A small masked image model, trained from scratch: 245000 training examples, 24.9 epochs.
Rows from block 9 of the encoder, named by matrix and row number. Rows with one number belong to one attention dimension. Each number is 500 + 50 x the weight over its row's rms, rounded and kept within 0 to 999. All counts start at 0. Numbers have three digits each. After the name is the row's rms in percent of the matrix's.
# q: attention query, key and value (stacked) (encoder.blocks.9.attn.qkv.weight, 384x128, the q third), inputs 0-127
# k: attention query, key and value (stacked) (encoder.blocks.9.attn.qkv.weight, 384x128, the k third), inputs 0-127
q.43 106:526473449413526526591448550484578460512451382423446437554543478439463505549510499471528471540592535524473452438469477538543573509521625526434548497465500562462516447472498432540519531499512438506465612469565507442422433524453413442502495525473578505527450487390551447474492534532520545498480602500488532495492573469423484564550531485469482542417516478514423427464521617516459398454541
k.43 103:504502473466461545587557463496508534464475526464486553425434475559534592426456446461443514525421450553453442581464574543515559462522600521520515579544486473434471442533446492409520503530514571548475475549441402484409484534497530548403431526664595530564536522483487456438386495474494542459509505474456450494480455521475489494518567527464443500473503551474499598487471469511398461442578
q.44 082:414494436545473517463520454447344510445521515536556469475518531544482440519436445601464574512513482473442449545443649487522544508452453559594479489485487497591552541552544520524558427467508537516502422558449506534615558462518474534519528496575509452519457565579457601436497483550439516511540478458540505476560477617490486535485489518477616434555440521468520476500499452413572473496516
k.44 101:477437463525536467557468483499529532463418461555453477542599494504545401551476387491510562566545465413518527463472431564514448594470463484473545389487462479543486584480542442547510468449479495507523526466540572576591563547533535394499546567413420478546489524441525443538489466577504509470449484516412501506575479557477539565433536528501542486472537402378522437552442463428515502533455
q.45 075:501559409481394541528520589551368595540443540436457433538544493338466561541481544598437490494375550496435478465462548474483535480425479514476485471428506491473444479504513546496468490522497516582432459587522487527543536570529501494514523485540503482456462556543480514467434500459618521447439542471535586436612482580483473503552498415488457517492476452482478512497587503539549479523497
k.45 071:395391467503553613577554441503498491496508472626433534412449410531512495377467494533570526535487435481435482508438509455465536520434495416520520517462406451450363531530469489449579514462454605501497408522467508590488425473555514499520512535505488522567501482534451456443521540450581509504497506546516482481552460569466535542557560481476509528550520501513503439579523432411496487474442
q.46 080:525430534574486558557496438472468530522438466506489436472448420486630554507482473555561443496447500587445555517579471533482538482490481470575470494500588496456570530504534574479540577427527458467474512424453450561627517511511529450464586575528479515474388510534495465530520469440497539497528548474384484585525468454448497463458449589465463480420548509425575433494522486476402534479603
k.46 090:502525482529453479481491502460415512441424544505480542438473432492511513508451591532502369486524447560430451435456558496515545503431532507495386483571517455535539492575486481501549446588535474491471442495485548504519585485394434504589623553544569591450466452545497470519470379603489546551539556476515430516452413575444537462479459516508438521468526581531515509488394485428483475522497
q.47 086:475469487518560528534465576456505468520581422475505573534454427456509557543444498490573426441510542537490497544480548552574414448474611497464503465515432517506412431476493468561498432571545494379494519488555531451458489566559484475505606453566522542442504415607558532497574452459518558464470458497500435446565582498444521456511448475552389444450542462507440581527460586510437534472472
k.47 090:468549494525424504490582474459472478486572598531441501555529471370483603569497501459573467596406507533556491508475476485435459446513500518408509519542517512466519515538450457495498574608545459483393477507492389518469497538476484482529560511586572506472532492475584488446480538444438532499457474451515503519483438449574514435527519514598457528441564464634478405501553450519391564485492
q.48 090:471534592390479511453517463518516568498571463523515570570498449492450570452483515536551465496562467552469507487554435449454489483397440505527495503586466449519420432565494361468483474471480467532456539456501403474503527531498519475462413463491546501433524544518488438543520500351486601493545526543478508499516504484601527616509428444522481551461489442561470583463402586436458494428497
k.48 091:544531546548521529415427541513472452431525498440445534545421378519438514532405510544543499433570471584483503551513548506529387455506469583520450571400565447581464517474549519572443514531486494521488467547612438485539508607548475441553500456459498582521547438566517429415473452468492489467482559506393503549420479472508452536568524515492474565515454519437526489445474573487488484505591
q.49 082:491453551477601422536579522484567484487474559493560454536460461498462457593543426490559506455496528456494512530522545489486500505663358434530539494563543434551478553554558517519571557555478445475506526587502483470556515611486521516576500423479415437507485438505477492454534477514490475499534502426439457519421485408592483526574441510467496528506496390466419507545489492549529523555607
k.49 087:533473477546596477509512436545452405415547482619559480528485472530523401502521506526488450521500506484553459471446495509368503455566415467571541506501341536538542513475498479467497470496501513447516475440475457538461523546487435503476495497432438566453477496524445428477569516442550429533489512410434531619461459488577517545452482525571447460405504529558547482552505473557476655497480
q.50 105:424509570457480506560479572548454438511511450573509462477473446575463474462534443515478409432470463489500450512577466476496567567436469501523470451558576507534524523379367510415494426526486465567487496430497610531521388479367480444544611483528543493488517516521459512487498493529448413433537621508402489526519523440531446439480495531494447481518535434510517476501489537416428525494541
k.50 115:535560469484520538523451546421511448483564440574555465535529508562423548494479528486488496496560467492483509564518487423557527468488420483423469563476465495489549536493426497475543453515517537670469456409432555558545510404482487505525526596524516487487461505549502668452489564480472423506532439560477569497548567514397511548472412602536436451473531519545533471547479572529506432588512
q.51 097:482470542568449352521445509489526582599572573540486540550500528492553482519467461605478484475508499553579493502539469391544517508443495537455438544381596450524456478491591495468472529521506451498583496567476457464529539525446505484403487514509470460475503434459452521563575530521447439403515546462502440470439466601475559545452536419542456490607585495500566466447458516476454445515537
k.51 085:504456479484525525507556576504435641491503597470485476407549481446421467502459475461457395529582489520549433523460486580554548444458454488523491567503472502615476566514503559574430492433503420504488500505475453513435475582457493500489503556367632513402483512579473463565493553566476526546535474471561541462513522516387515474400482523497496539460496538531489431444525500511468530415470
q.52 088:512516510496518527453549561498410511405552556541491515517536432513492460470575580481411524535399526535391508466566449502505454494454531501474503514387418544523413424464517487626501624445443496440508456542497504473383506440569537436453479540566547561468507494516567438531407520516495510537529505530560556629443410418496503508443503563463520531513452541453456508517527556492494471463461
k.52 085:543445607501485471515454574471497531511513518423549538480508535540506683464553496513453460523469475463515433381545513421617485550480565395536487407451616452475527431545459504526563522479452497469512484554583484455564557501493527432537519531542489451507569504561474441561514471533517600565461547509460504479464497495541514677517544471571524519490476473461524431533508500453529478500495
q.53 114:540456472441456473583468483469626509483432466459566438463473629535600438568431429498589496487536454515593441511476541520567497470521563473517519485561457546481605498481574541403481489558495500452510497415536542531563506496484443494530477525566443485509484545438512548491568532517519519468463424528437455460435461584452565502551425516501492419485501497474658516497514401539502553569510
k.53 097:486540394454449480529550405542519518453512457518484412500503538502521391521521483473439538442485502520472567566465504623521499507572493486467466568529472498600503536477513487478487541468521501463579449497506466550423509557389565507434490491481542465404397516432452544431472526513518471502471504563519491519567531581444425282460535470477484526525471506529531545497497434565539574480409
q.54 071:504532498482551514454517498515490504596468369539545546487460568446424497569418450588459524381533502523571467497486550480437486509545445472499492530542497453600446497490523451434502503492487482516518530505513405507464496577418496372533560404498501426536489448381443501476515520488518630548566488553424379455533435543489491503429545412537462518574569504551444533533497497473519510491552
k.54 072:509463479533520518436509490497521464608433464548503498516405421538487490534414477489558530452426526575451508533477598524464481462548438479489474537522513503578532553473503518537586510511601415513514547456473467479639466541475509438493457386486553463397469537451480456457484491482580443509549446580517433578582473449515565528591432535438410517546480474523486516477512444455580613446555
q.55 106:458550480513495413464451529504480489454573466494547486586478538562573496487487531473553573469568491609423509506516485452480607539507589523502389469533389474537516449488529548542488514483565459484479499469488561504501407373551517478482516501541475535467476420503501500549517600526499568460554608412450474524435414601544526504513458444502469498485432555403536497432399553427438475550530
k.55 092:564437491558581467471554476567468563453463580446465468537476467514525589477483550449494559476486492504445464483458478419577524476444537461566509660454524436636523585547526579527451446458567491566556568507496465503429442509498504466499498473393470425498514489509584388530541529518499488511491532463549517433502379522531496606531505523547395548506456513464504453454501495470424485439478
q.56 095:550602420494618514461583484547456553431494530407503483481545522516577568507585463445484510527511533503536486443459473593448531546500521461434423454483471544515526472476478450553565480510418401584573484461461506481532507468503476516469464496507456627540562539554485478548535491442512552546551508454519499557638493383539461505500500576459472498430394495499437480545491561565578473441566
k.56 087:466492444538542508503572598491487508492491461531552555539522539493492483522578531531521510507509503441554382549545492556546429496429621553502581491468546521454573430549503572474557534531512470518524483478509519448434535547552506523471572401573511468558445496525555410498547472471439473437372557492417512510437361555503452523525524526549482543548485554506551486509483598371504450613493
q.57 099:491520558395496545536460482567462512533417469608564475459464486505410513457488444500614477397515493521573513517604432495501523459559520515575464507615487444533490538509381512422517541586492474568507594468538474536494474520434484520577504482459497435436512602450499519508490555445414477599485571500420497505531490440557567518493528555467468509378513432563485543561463475518524499462534
k.57 095:506596513448497450471483568473576408486483372591499528632439469521404519518354460514492456424552479540541523485513554415558501519604419538428493541511427448545530573420529491511476529497569485593454515516408496535502532479485445477491479529484520529481468505408576537487498507464487422523427516464476483548496458468433480491507457579509407444464487520524545546554494580509431526569499
q.58 090:478528626463416552510512475553555552471484484443445518480453514456402563613489424482606494448574532467517452597503535494447540396531473553561565574558528482479501514592500441483484509615562549490466545551430476555482444500543447483599474454458495449501495573485444530416449519474492596534481444499496401459537557527458470442550548614470496462493497426548509498466478525532484490448473
k.58 097:544514506586488489463541414500508438412423364544418513436477447504468443427456606588536502461524549488547575514495531484442539496604387484458448478455463494547504518472556442525431564496529501530460546529526445532459464577469433483433435386495558473495468530408440473503425440474457510400452508438471500504497476455507578480568490504510456512517626501500468478442477480535564556474554
q.59 094:454430410497525390494531553510526565525529493508531395383530595445511486533467444506544523567535561470520452558449552513561517486492443483506549505535543561541648543487498500469477524507422489449578445518367579498584607511372466489568528495547489487491466548495462500495584477536545517529493439495477478555442550524457507553511392489517537519607484492532550501497565427534544547456478
k.59 092:500593422542489503558570381634475453512538465511507461526478546512560441558605454511484485473552556479538493567422414567517533517499452472546488518534449554511590526477434474400510456431451446469548495482495573542497515471447481523484528557504534587437462527522485503559521520536509555544422514510521420525488558550453542297484475431562497497505550429511564478480523450504554446532443
q.60 104:489478491500449436580557446482551504561451517400560437535544480545518495544465452575533564496567498557467537555389561554536425482526389560525524529536562454535554522575564406433494458520495476456524440486489577465606623559496490546524451495483462455510532457524475447446562471468532497530448431399537491478388537545499556516587450434531470521553567451512456569404512486516521530460516
k.60 101:443573434500497558571549384541496521543565505500500486475470493518534347570546493542527569502483531564480494535434440528442474482476466532522503571539393530578496460489485510503463434487433550358474471471572466490611503640438464426496478506490500481525479497420555518494507487479474552507466474486460473509423461543534540407432407382514547499479510453452464571409526485548471559482491
q.61 076:445597505486557624392538570524473519551526495457498586494551400424529515397482519433394489523498568489545470454532433523523528579495492479512577526442451535434390465510476477520581568455561460541526470506516473423447486455439511468480592450516459515453537550493525509508510563504609489487599460392469513509494482467459479511486510537547501500529471429409469491529610580461490512431442
k.61 079:491535466478521488525557479520517430480609454446508507484552542474537590432438546403516555523435498437459406450548572473545413430431606531540490393555556412511541486529481545511580548531412437499522473488478474485550473452527588554525443474532406512499508527556451481545535428544421492474487559428504494473565474430485547527606428527529473498539520458497443452496449612498460476541589
q.62 141:535560481507532355458496543560525579483490582497465444495491512559572454517553418517527491454461518532487575472461464479491557553512501474539366513574519323538529509502582506525523489481422410553554513498471513528510583512478490517452484510504538525429550421533480544578551600478451421509558600428521541501490499538524520510513437493505418459423544468453564495422417527524543432496566
k.62 134:468452485510570518509582536553465551515537547495607462561478481462483469538508479470517453487547452472497440543480473483588524561433527507550491687470454491594529510434516634436438461535458428559503460432490444467483538561422519473466566568388510447529430471558573497507502605488507458532384485533483501476456466529438523566474477477527446522473466485461509476481429513505378547440481
q.63 086:544474459425416435484512511517584544507524499372439450435562547487507558532461419493516458492546473400456555467442505588521477485463436506462524520534503541495520498510505458493528498456449491558513495469465558505549606541469473503497394553517499591562564518510481466475593442496615504493413401536514536454539560539486561457586482505497525446564549553543508463543586394617527571438435
k.63 084:437555506461452463536492459553486476477515479447520458433424593518480391519543499497468491535482592504535471571505444602457414547497527441487565584445492498441500455463485484485584497495418481444490478516507496512529497510534481427501502483541610558501555469501490477505399575489463568474449543590548457521541524572394445337478453429532630525502530472495554559393491489535567500507436
q.64 116:511592448566449484571534511516441468512456463508608587512539463483559527540511514448529475455610421544539489467410449432523521495489498527547522479527523513492490530483546496560498505501427452443517472516582433633420536517554519537570481551457535439557461441436452568448550551534572452469484425543471553432440518580458499558448535516610539629597468558549550510522502460583513474526510
k.64 113:509565380532412429577513541540445473531476427552528512470539416467576553589475490405567482533536507570455485498456512517540551529602470520521518531486569481501532484452504528578505526481474427407604521562555507622491501556616561486532506544460495440535475517429472538453532543568519499430433459526481589400518517560432535596495513537563511575558516583499531497503544484547496483526544
q.65 113:575525467522456472546497562472584435469483573514458550553422514486514526509530545513526483421419474521368506556483556578507485528517457478489536507428519442519513464451543431461530536508391584499470506485526592469589519528477562485408437520490548459469441512528443520573568607434399437539500488524399478497527498516551569516509485502451495548452618601446595523512476480478425421454455
k.65 114:527567422554444458588507562459562440457461572481442512539400526502529494545584494522487482417495461509444521578459590540493493601497465499471543464404476469484475483425579447453495549479409543528481474461500599475552527531509507510396477512507499471526516437527423528582561542436417494527560490484399467514512448544580552501517569521445508540427563587498620497479437488439452438481426
q.66 093:488430515599496405475589473496506444582480467511472609456539436451494464592486462537493381548417536542443418448549497457527478507478470524552434538468509566553599414457407503513545611486416488475564439547568500457500517417532522525442505473438530487580558481419448491486568467493493503505498484507515528549576494503465411486527462525506456407518560509436568437509477599482459449506534
k.66 097:455436527667457450460524493501534481453477483535507580457567392470489454590533444545463460511530504532480489399494562432563512542486442491469570504610426593487507478516446504499526510458517499526514378526565516460484538475548496654499530481437564446581516465465404513504458507397563484503458439501436449547574506544520477456472462531516522460410465486502560475468517597429493506483484
q.67 111:444541396553465421519588454554519489543468484533453531577448495485616481529455496527503443530423485508603489518440487551490415432534527561486586508407540464473473532447473559438391512546514500550523536522492491604542515565502503507548547567457577370471498577618539525527453442471525568553545507482425590515458500497566509504531519553583463477476511539567550465473537541548564440519532
k.67 113:485477450514418413436605481525534506487587485517439585540436442505579457482439488536494486571469467476488484464446529520465544424492498540501538484467586462438492517436492536471511429584464497530542497537598476572576461490615475445554542581465567420464459574639458507559400520503520536482472489490346477485408484513479507510545478526507492552499514535536451532558518500619480448461534
q.68 109:495498539577383540501460502440490512459530472517478437505437547528587504450558477490490494480525476466437495539473453505431549524493446398381473422460506440484487569465429534507523539437463433499516598583609520434511545533544415433434582432470569567468455575536509498605579404476537409533466387492515502396459487486495566511424469495436474521462473489489534467517517461464477494442499
k.68 111:500544464578440573486490496500547530574447505494511514560445566563636479453580483473472436445526490519491548549447395462456484530440426417395486435431495441477560553569455501521584571489446475476505586501570481424492574545500452498405521450525585584490462588478483517572544440436517415542496441518546489463472447514528525536445473494454420539532410502500519424516517531449479466438457
q.69 132:429591499511418505591466530444423448543520559483475407518503523502514548497534504468468523475590425595380547567489482455516498588460512380469452401458502473621473494425566582522533519424490531458483510537546498415448561593446491576469499465507461543555533476408531522528508579523437479500449415445464393469505466467504493489561514538524521451469547484506535482456490478506527395482539
k.69 134:455593506550417498554450531467431499487522595456469422531527527501482544453499537444486555489583454568427556548485492462500513560458513371498420413423525427632463479423597581521535533428457540449499517551563518417447530561453509607457527410552448558506498505436502525567566612555475451496480445492465412493506524485478517503578468546484478484471525436476529536469507514463482457521504
q.70 096:439436487425536443455645523466486456491547471490508541413475474452441530534519523442444511571500477498532481472511461477544519383490544541497499481507479518575469484404497546443512514459544479428501460414442467440522511464522525498594620490568501455581521523544417508495453581502524475531498482548422483557530607442507486485552498460470507459430523355537462631530537563610456457536467
k.70 102:453465466425479442480543530511547487515500500501485512490568481493443461590489474460451510526468424557538547479492471465566506454451553515463570470511485553518469537465466517422508527401597447463541452375455455423521528577533462478615601545553525409593594504492483542467430518482445454612508550491486427569494504458570467485537544518509524522437500350535455525525583549546468448575564
q.71 119:472531392548402564510458514422432517410422436427479396504600517513546511445455491527500486435477579542445508563514514454491445478553465488495497447485516426480451557492523492589477524478448515477628502491543513510468538619558529616529482495517504500485546442474500509502602524478503449521491487532540565414458512537470522532488440540629433551544435548478522442604524466581477457469426
k.71 123:455520413550402602559523522385436504400457385433491415497562520502519529427497508551489513454547531519468504490550472461490434467537475531529483456485547512444529522461522455564468490518432442476539411536518511466460536583526546619473495551484481508461520507471484502577592502459497414519450499558525533427425479533463542574440369544577477490563470561483502475576520401603476457488478
q.72 097:453524489609474504488510437557537407467462509581536530486577435565461578478532492531554495539520547539501583504458469489523547545490494496527543511506490499485493503482515527475449499492527470515658449541469516528525514599485537439600431543460591552529509547516535521474551488522575558448493397454354587442487589436445592490451477588511465425506581553483547574415512508501583519486553
k.72 098:484561501557500553536484456564500405599479545525553612511556495579447525438469541557532451551530481583548563527458505442469560516420483528502479534500500450481531500552529537518542515562536519476648427559506429516459502530584541369516490606458568452593585508546536469475516491488574511457460356469397485432494547512458484533498462567443512515543540484518546548438543504515554469499495
q.73 131:587514594522419545448563435504483450493560452485504551440507425422546492517509507549487478584459568458563451474396501503494454483535498601583634536486540495452601539495548497566468420594485425509505399569486485511437388497564563453497499632480522508524477482537518474543518463555487522463492516565470526536515505477444462515458470551538482481494529579522436518589624501529551511499473
k.73 138:535503548591448516428544423564459487497526457458449548511497457457552487546491531520509465534474539474646467515364491479468478477490512598563638558492493441417545556521577513563484458564527523525515442523450506521475374564589518488540514559503498535553480417481514513525501474554511578491504504573479578484583523504487467501447484552598486537474524529515453448562649509494600509545472
q.74 135:504562491579519508493531537492589466519538493479414450533456482534515525458547426484469455501497454536435544477514468425542449566454488518512428484509478458516442455496526549477671537385488585477495548486562506434440579462443471456402495426504587468473456561503534490524520506455414449589471431488452400527467511446450503503579544500368484459384511505446544542430467525426437505467491
k.74 134:493559537590490486493536541471589463551573500477407435535428482519530548479542399458466494472489454537446510475484451453521504566454503505515411455514498452527431455440515537482593563356532536481489503480508506395476593439460456454399518426512585504513470542464536545557488476423420518535477431485455391483473534506472589465535535495426512434412506516406549537402469477421473513502554
q.75 140:551481633592547570490488451481474467487580500484488494455500520406474428540554512502437458474471477453555492467465479435485420576454572538526558590526467501483538540497485446517567561507539565568445516446468506386498446455481449501387500462560452603460511477534483574553535469460384419443534477563534550512523400445506486473480485494408534478416497519407514492429517538413520517554439
k.75 146:550483661533546564483485491479473454515620513493450475440500486432438407583496468479438476526418507475480467454460501476476467564496571515497532584504489495481533570510454450578546595462533560562435485468507449421518436483574451430407554486577489592486483455484467516576483488479374439492521491551562539489558436461501522452499519496390531482429479542397489480430508541415520505496465
q.76 116:460482653405581508491493519551409506559543407473523483487458505527467456540521554448463557486411456461561516453458420470486514508489487495544509490522460446505510525532518471586556561369600555487463585458449459499455454529497494487564465570538496547454436460473549548518533440588437451485435555535489547498524466437453509464684470513422501460487572425425532499474518549507474519508524
k.76 117:479526570462626513494531472542443540489523448509576512419471436463441562501549557520442525459477397475598517387476404502444454526433497499583500497494460503559474541487477415510557467463579517513497548532464478440434437524501516480521439539517488539521437468540477595589539489510421451451422536490500538550440469420452510459635449474506536489402497449520507525447520527380516547576435
q.77 134:564416430505444487510589592446574451439496513494462493468498502478473450573537509496541434462506424545429486482491576483531497526531521457514534539612484579541597382458578583471530607428484519456488431533466546546561479504583538585458551465464468419573550418402429481477520529551537538479543459531429489502568549500545487537444434517548490568527535569493548520535585548495455506462485
k.77 133:580485449485473462539576603486541462478490586504479520457550495460470473556588482500566413451489449549463540469501547447508496497518519503533495508538511609560570407488568553475536593466400569494464392549451592502545462487580526542458521481470492411622566410390442523486537511545534533490572485532429482477516542504497494531490464514593477581606516563456503514519597517525455519477462
q.78 111:549577514419442499472495562497492450538492551536558487444486535480513537548553576422550387469515471491483502483423497490541513501535537588424539620528433514505479455480432387541578551475520535515478545534499467495493513402493479355440577439473432464467521496531417533454503397574531490533497514510527645532411451440470543465406493509460499554562482488464435463485475432560454537489519
k.78 114:539566515431471514509486546524496447513484557511557525466523524474555572573479582445540443464537457517527474474418451525504513471523518582425540550597463512517473493485445396498608551529557488480449502569489495528503496378431444445460540448445396451513472513552400536509474412501537415506546480531560641566428509461499542487372456449455540572470474452506437484466455412525466541482458
q.79 139:453442442534424470545487549435454521548429549525501499515516585503489553428512456490503505525523506499436502603608586484537507512469441456509409479420573554538572453455558430462419489559429491476439581516530560591532501571479519521569424635493515492476504424510495501432549578557543528471494503434401432532466615546596488539483532517526502546520522518532515568548415523520468563503497
k.79 142:456486444558426463567440593438483542504431551501483526506540566519467524448459391482542583486566478532510513602553572485497516539445439450482443498444631570493569473449543481478430506543468500499420571534484543615547509622485532525554460626523501479538454438468478474433490575451506544513480493434469400506499562553652533502478548475545507557496489467531541542528476504501505505460483
q.80 076:518542484470439493482420435548469579526440505440478452440440484490584492464438566423413516519566552541577437484478509374419469485461447501559506457471476529542568488396493525515480502456480498479576539462531451520380463513445506563479427502502463410538524457516494414506531545530506533423548494462519509497492556432523508544659518488581533501514555436490438461501550471539517338475474
k.80 071:509451500509545531421605501486468455519533480410583527433466483537501589475549548520560509520483536511418429456521519487621526562389558538599422499390565419593479486485527497540456486506463509476503531490569497497574457461440512452509565401485521440554544447556481490563578582617628567452467536499526484446475453455530496509477494488526477509555477534477411455536490496452444529449496
q.81 111:518542552516514546492527539485494492563539504449518520456516475475483444542531517526409555571475466536482532482570469480438478501433514533621424507472467496569533557522546593549555530503531520469531464458441423518400416510517571487589507634589509530527590390444544485528529584567488497502507459521431514569524578535453457547676544572494530444530558455524565519487482580514481469542474
k.81 105:545415554475558493487532590453531549425526526503583509576496516500462623425443516492528506503501394458495433470598485439606528470393513449561476538477523417505512527546491555523526475457483478594489502502485491465481520450486599503566521574459474485549519467576525481519519504455519454579561476429569588443490476490461467673493465555542457510493375542517523435540461512430459470482501
q.82 079:526516482478523480481424479383531543407569441425515477549403589523572563510547615488462467445531467552512526514465555565441505459543562434453640493410502450542589499481596524453470427499525529461460413417502522500573504488555415496435479526480393491491545479518458512524488583525497506483508600500480523519444465420574553438526541497455491524486467544506528498543560485447575435522542
k.82 080:465416494496494388512520479561499547437447566327484476520524563478570494461584515508463464480512492454469445429608449589427462490457559487524516456606594584468444403540498515529526467498503538471493485590570510432436497516508525519435504444487433516549475492564478446554530383558490579432552560504514467538480476512503497441546549393494565523576475465498521498496505431473519442456503
q.83 070:388381498505494463483540479572492355438501549518519487487581468512485522495402423477485522508440476477443489551438499428511468518467431482472557433576537498423436454461465504453499598492552410445508483542533454551483584602463519518534490380485516467514548574482538478510522465420617417523521579493458501497405504475547527552510448504531434452418510481491437505462592560531540494499530
k.83 073:445494462531501539490554475554453532514538510479528507589540498640297541504547424533539541500514521644463463527494480447537490483533374440488515593462500558523483528452509491490452465524631539535420460437483498487492452476486430400568492547491517515456528459559491521426451537441501545481477489553549455552487549548461491488403446424508433527530540459491480494472564447534472497422464
q.84 091:477561428580450470499533467553541474468477436473458545573492531632585449529540414552473451491501441504496548560406464477536437509401558563554502450475449443594510405506424590486499449486517434501522520483478510529428481443534436413547544493487542419496462513480534505465452451499534558525492477468446501522469580491432509605572498502557506492500535421442525578463454603549507534575606
k.84 092:492460480518571543543601463617467546508522538519483434535438496502501422566519431513504534505534396488519429500464479456486520552454411548566472663479418471567483558463484472455475435465588520559516553478513469530413520520419514486451484509406477413494527467512530423484474558486556462538470478504503530474443458539465389494403530483612489530433462538519601487407476473567434496489486
q.85 069:532407504546534533444484478473591519492529534575527608576517453517422494467491453482511441466515597488472436579522494496588637481517483580593524476574519495519533477525486459484469523480569443494594615532532458483503514472504482482506472451446415521532502569484402471454583441479555519467542446465463401507543458507475409446524458467457461499456446609380495492537523571498568575497472
k.85 068:577505447551535464456480513513474501426515470558495449441492444476490497509471448503541467553510518487456570483496525462352464525612418576557400482473520614559539587506560540491476535535414537558374561548573543456420421572437506484446448505434498571548484530476523501479446421528518545532577455474477515502507514433461487455565406455485541566466518483559537489422453534470498546481593
q.86 105:537538593478517472467527541482488556507619487444539534402471443464416499426542522487400565598449500492431498544496445507489509572516441520560488460497555434543540541489572446523526538479520546467524458539467462470517466641481569569538503507498518456526551376521495496499569567549412437443526495538485416555556445449587520494595473533443434433518502461456488477548623492483463455460441
k.86 093:523426550529505480538441649459463496489552521468542533535557527467461606443468498460544528577478418415491391510454499449522469524418581527510528424484567426453534497516391587482616481502439468498477533504512520471476534494541526467537559524509424490570559540572477457540464461456502526508516479478547541483499531437537533673455486470517507517512470382453553434526517519398545434504510
q.87 081:448518460435492545554531514380561486483477475550493499509510578450569495438544527493575467451485564444526462512532548547526472516513504466461526597446584489443491546497571446488431527511492518490436577548518488534606479468560442537483579527466484469512495540502412507432410522508605515531470496529556515487456459473543574490405388398534586580621438528493456547583468454423561577490533
k.87 089:445565456458369491608478497513535472531526507607449506486558555495540367506512550534436534543434554468556553438445487543468447466495508492491447403525465572415510531521529381457547483437454499444516508623555555531473511489495565515529487500558398488533564490398427493553480503482500542487528533555497464546479470569511476403470453514482564543511557433579537573491546445446535487572527
q.88 087:558472602393569548527430514442416577444541458472481494476523479433372508447578542553499561502464518533521495464588570506382584466537470525605503471461456563450521528504467469532492427538483526555550491450527487536468465498563560549545400514522458603521497484493505391518597562497412540484466510511498451552582491481481520535507483600419511490479448469544481468567469526523457506430439
k.88 092:546497588538513526432453533452494509434422437507517580499509459513521625423429484546536515541511496478487430417575600464557414452546580507488492372426651494429500482537534471431566569550488504544463511526501464448488509480530462541519509445497492480500514447540532512508445521570498467477514511489455499474596480371530493613578583575527529475514550536476499498514469586443492433514555
q.89 084:470473456484516524527530562427541479484474597548485562502504560384507458493496602547454488449484475474520456514472603542516455547560446520438482466520559566371626575506446433476444463503524519490525389500542564494548483513460515585427519540488491509460493448540491423520415446517403448471459588505490447546496534499513457523427497469422640524516471524467460541464437488400538524417492
k.89 089:497596558498512522497435554474475381548503437451404489517451511537585504483513506495521516494425512508470577418545520486552560473519508526447535381470525509388494506551478377491487445470568551455528497466490503526501474463540449540540483495594512546519546532447400568470520429521510561461587442475527488431505567566574537475472414504480636426585489538549509555566475460538596452550495
q.90 095:540443480504490454489534473587474435563444509474549547479455504617446488518446463496480477478536533534567506539433399423610509527550399520538422413545507502567446478492538513568518553469542401502504532554536402539431591539449470476550498427413521454580549542421486554505551414518582557528556457461462554505441482470456500567467564495545410443469505459420440536458482536536500542544513
k.90 092:548554512470524480461538510524436466441531440527578466547478517481444407529482501508544519486561494542459457548438560522557509479480350532498477619476430499624501538385459598539414435477469428616490423446545413500473486576394453439486504525356476503500518457452565455467464509493562507503459459551494449466458474452435512463456493489524425477530485546482498530475461480534457564465537
q.91 095:505545555506542526495450526449462437499522451498500495476531508506478463568530519527482600510457499513547563556543537419463478473430482537545453459407445522529591475526503538554449545548461471461525469395550493523421442447507571441477562539564512575546515450504560417526479553574444471328426511577460468436491497447410528558656432499546547471465536451454580490548486501478447433541507
k.91 091:525487582558442559564485602515503493493502570458559539519599497501514608445436398461476520535461432506470480423522554389541507584428509509431472527544547461443509515557537505504546483466626536497487541482494566481492484397580499466564606544449431477575590470535490502454532550515463486549529477525509528465460462537589482621529589562493461468509405450557479443508479510528459491471554
q.92 090:386512485574511447433535568473535445436512508549383554505501520473559409460476486515521518508571500536521478558486537480541384492427459550485577514496515559544501447502483536462447566490444509478506497491561416481480390490388516445528500472567555466424566476581446432543462491474523453494497532508436518444364582477467505499543501425524545590497548504459536405509446564432408541471564
k.92 089:525554505457537534515527452565473562506561536454494471459534580546509508432557557489429464560508438499468498515524437460619527451440453479531497513542490514491491594521475373465496527494519477495553590432544572522548459539467475507522536612514531598431602541464404502533519530513603579528518436427572572410540502530528513451442536474506437545461520495645562509458488448572560495454462
q.93 092:525502525570506496461537505452540483463478452522413594497451505439442492489462390556494556402558483435556439495501558533516479547454428510452537493491552492407644484524377374507459604575515540546494474541577501496557518492464509501456503513501492493450533535527456422576462480565410507464472538572486510484470528494513537448419486490574576431543475541427501411451437511449491521390482
k.93 091:605564515446561512478550441431501483517496405463410526458483538542485501441477444558497520498511428471544512490489522515404547552498385493433475403482516503448504495538458365475567552483549491476532485553580512521509437434490509542477478492574477556478578560441381556519503449507500504450581444489564466478544585379495496444500517515502509425491485415536560508390557551449588541520563
q.94 108:471541415509495435455457494554497564527501506489462437524368504522638488469523499446481423502572514466566586528379392514525465471403484488504575448509453439569473479515566535458564496417484532489561493484478478468450488555525479439513586505484509362511535512564484603464468460450574500580550486455488425538434539489466509550561474525546454542504563477513512492531565487439480432574584
k.94 108:464447422552554529596599474615468577538564581448550425515549463503571347516624455495512516560495466414512453561410484551559468558454565477553502591499477508519547523487496575441501455474439490425523483487550500499466537567403564491505565580461545480499413471553515493560511541510515490538428494532545503477505499538474482434395530460512523505513472435479548494486460467513421541442482
q.95 085:510516505478453549514536547435515616422461452472558473581377535482631586391477458429451519484448503493484551499431541564509429440491560514512654486469472526548553508431552489529486426479512481500431466525518452505525428576497512453493502464494446506517484533545400437539450565497441467530576520522514522520445527467527549505506517499498468549490524506491530479535658457467524375435452
k.95 083:425453421458512463467561431560505550498487495400538514434497508508570597548639567539511559523434508465435400485479484602479537533416566478600581424529514525445478503525505523465508491509420520454533525534562524450539465574501584483515518457517515568603543472502495424525496395536497534483470541461543440476507484487511491448548583415535607510599470467447440504475557466426491467485508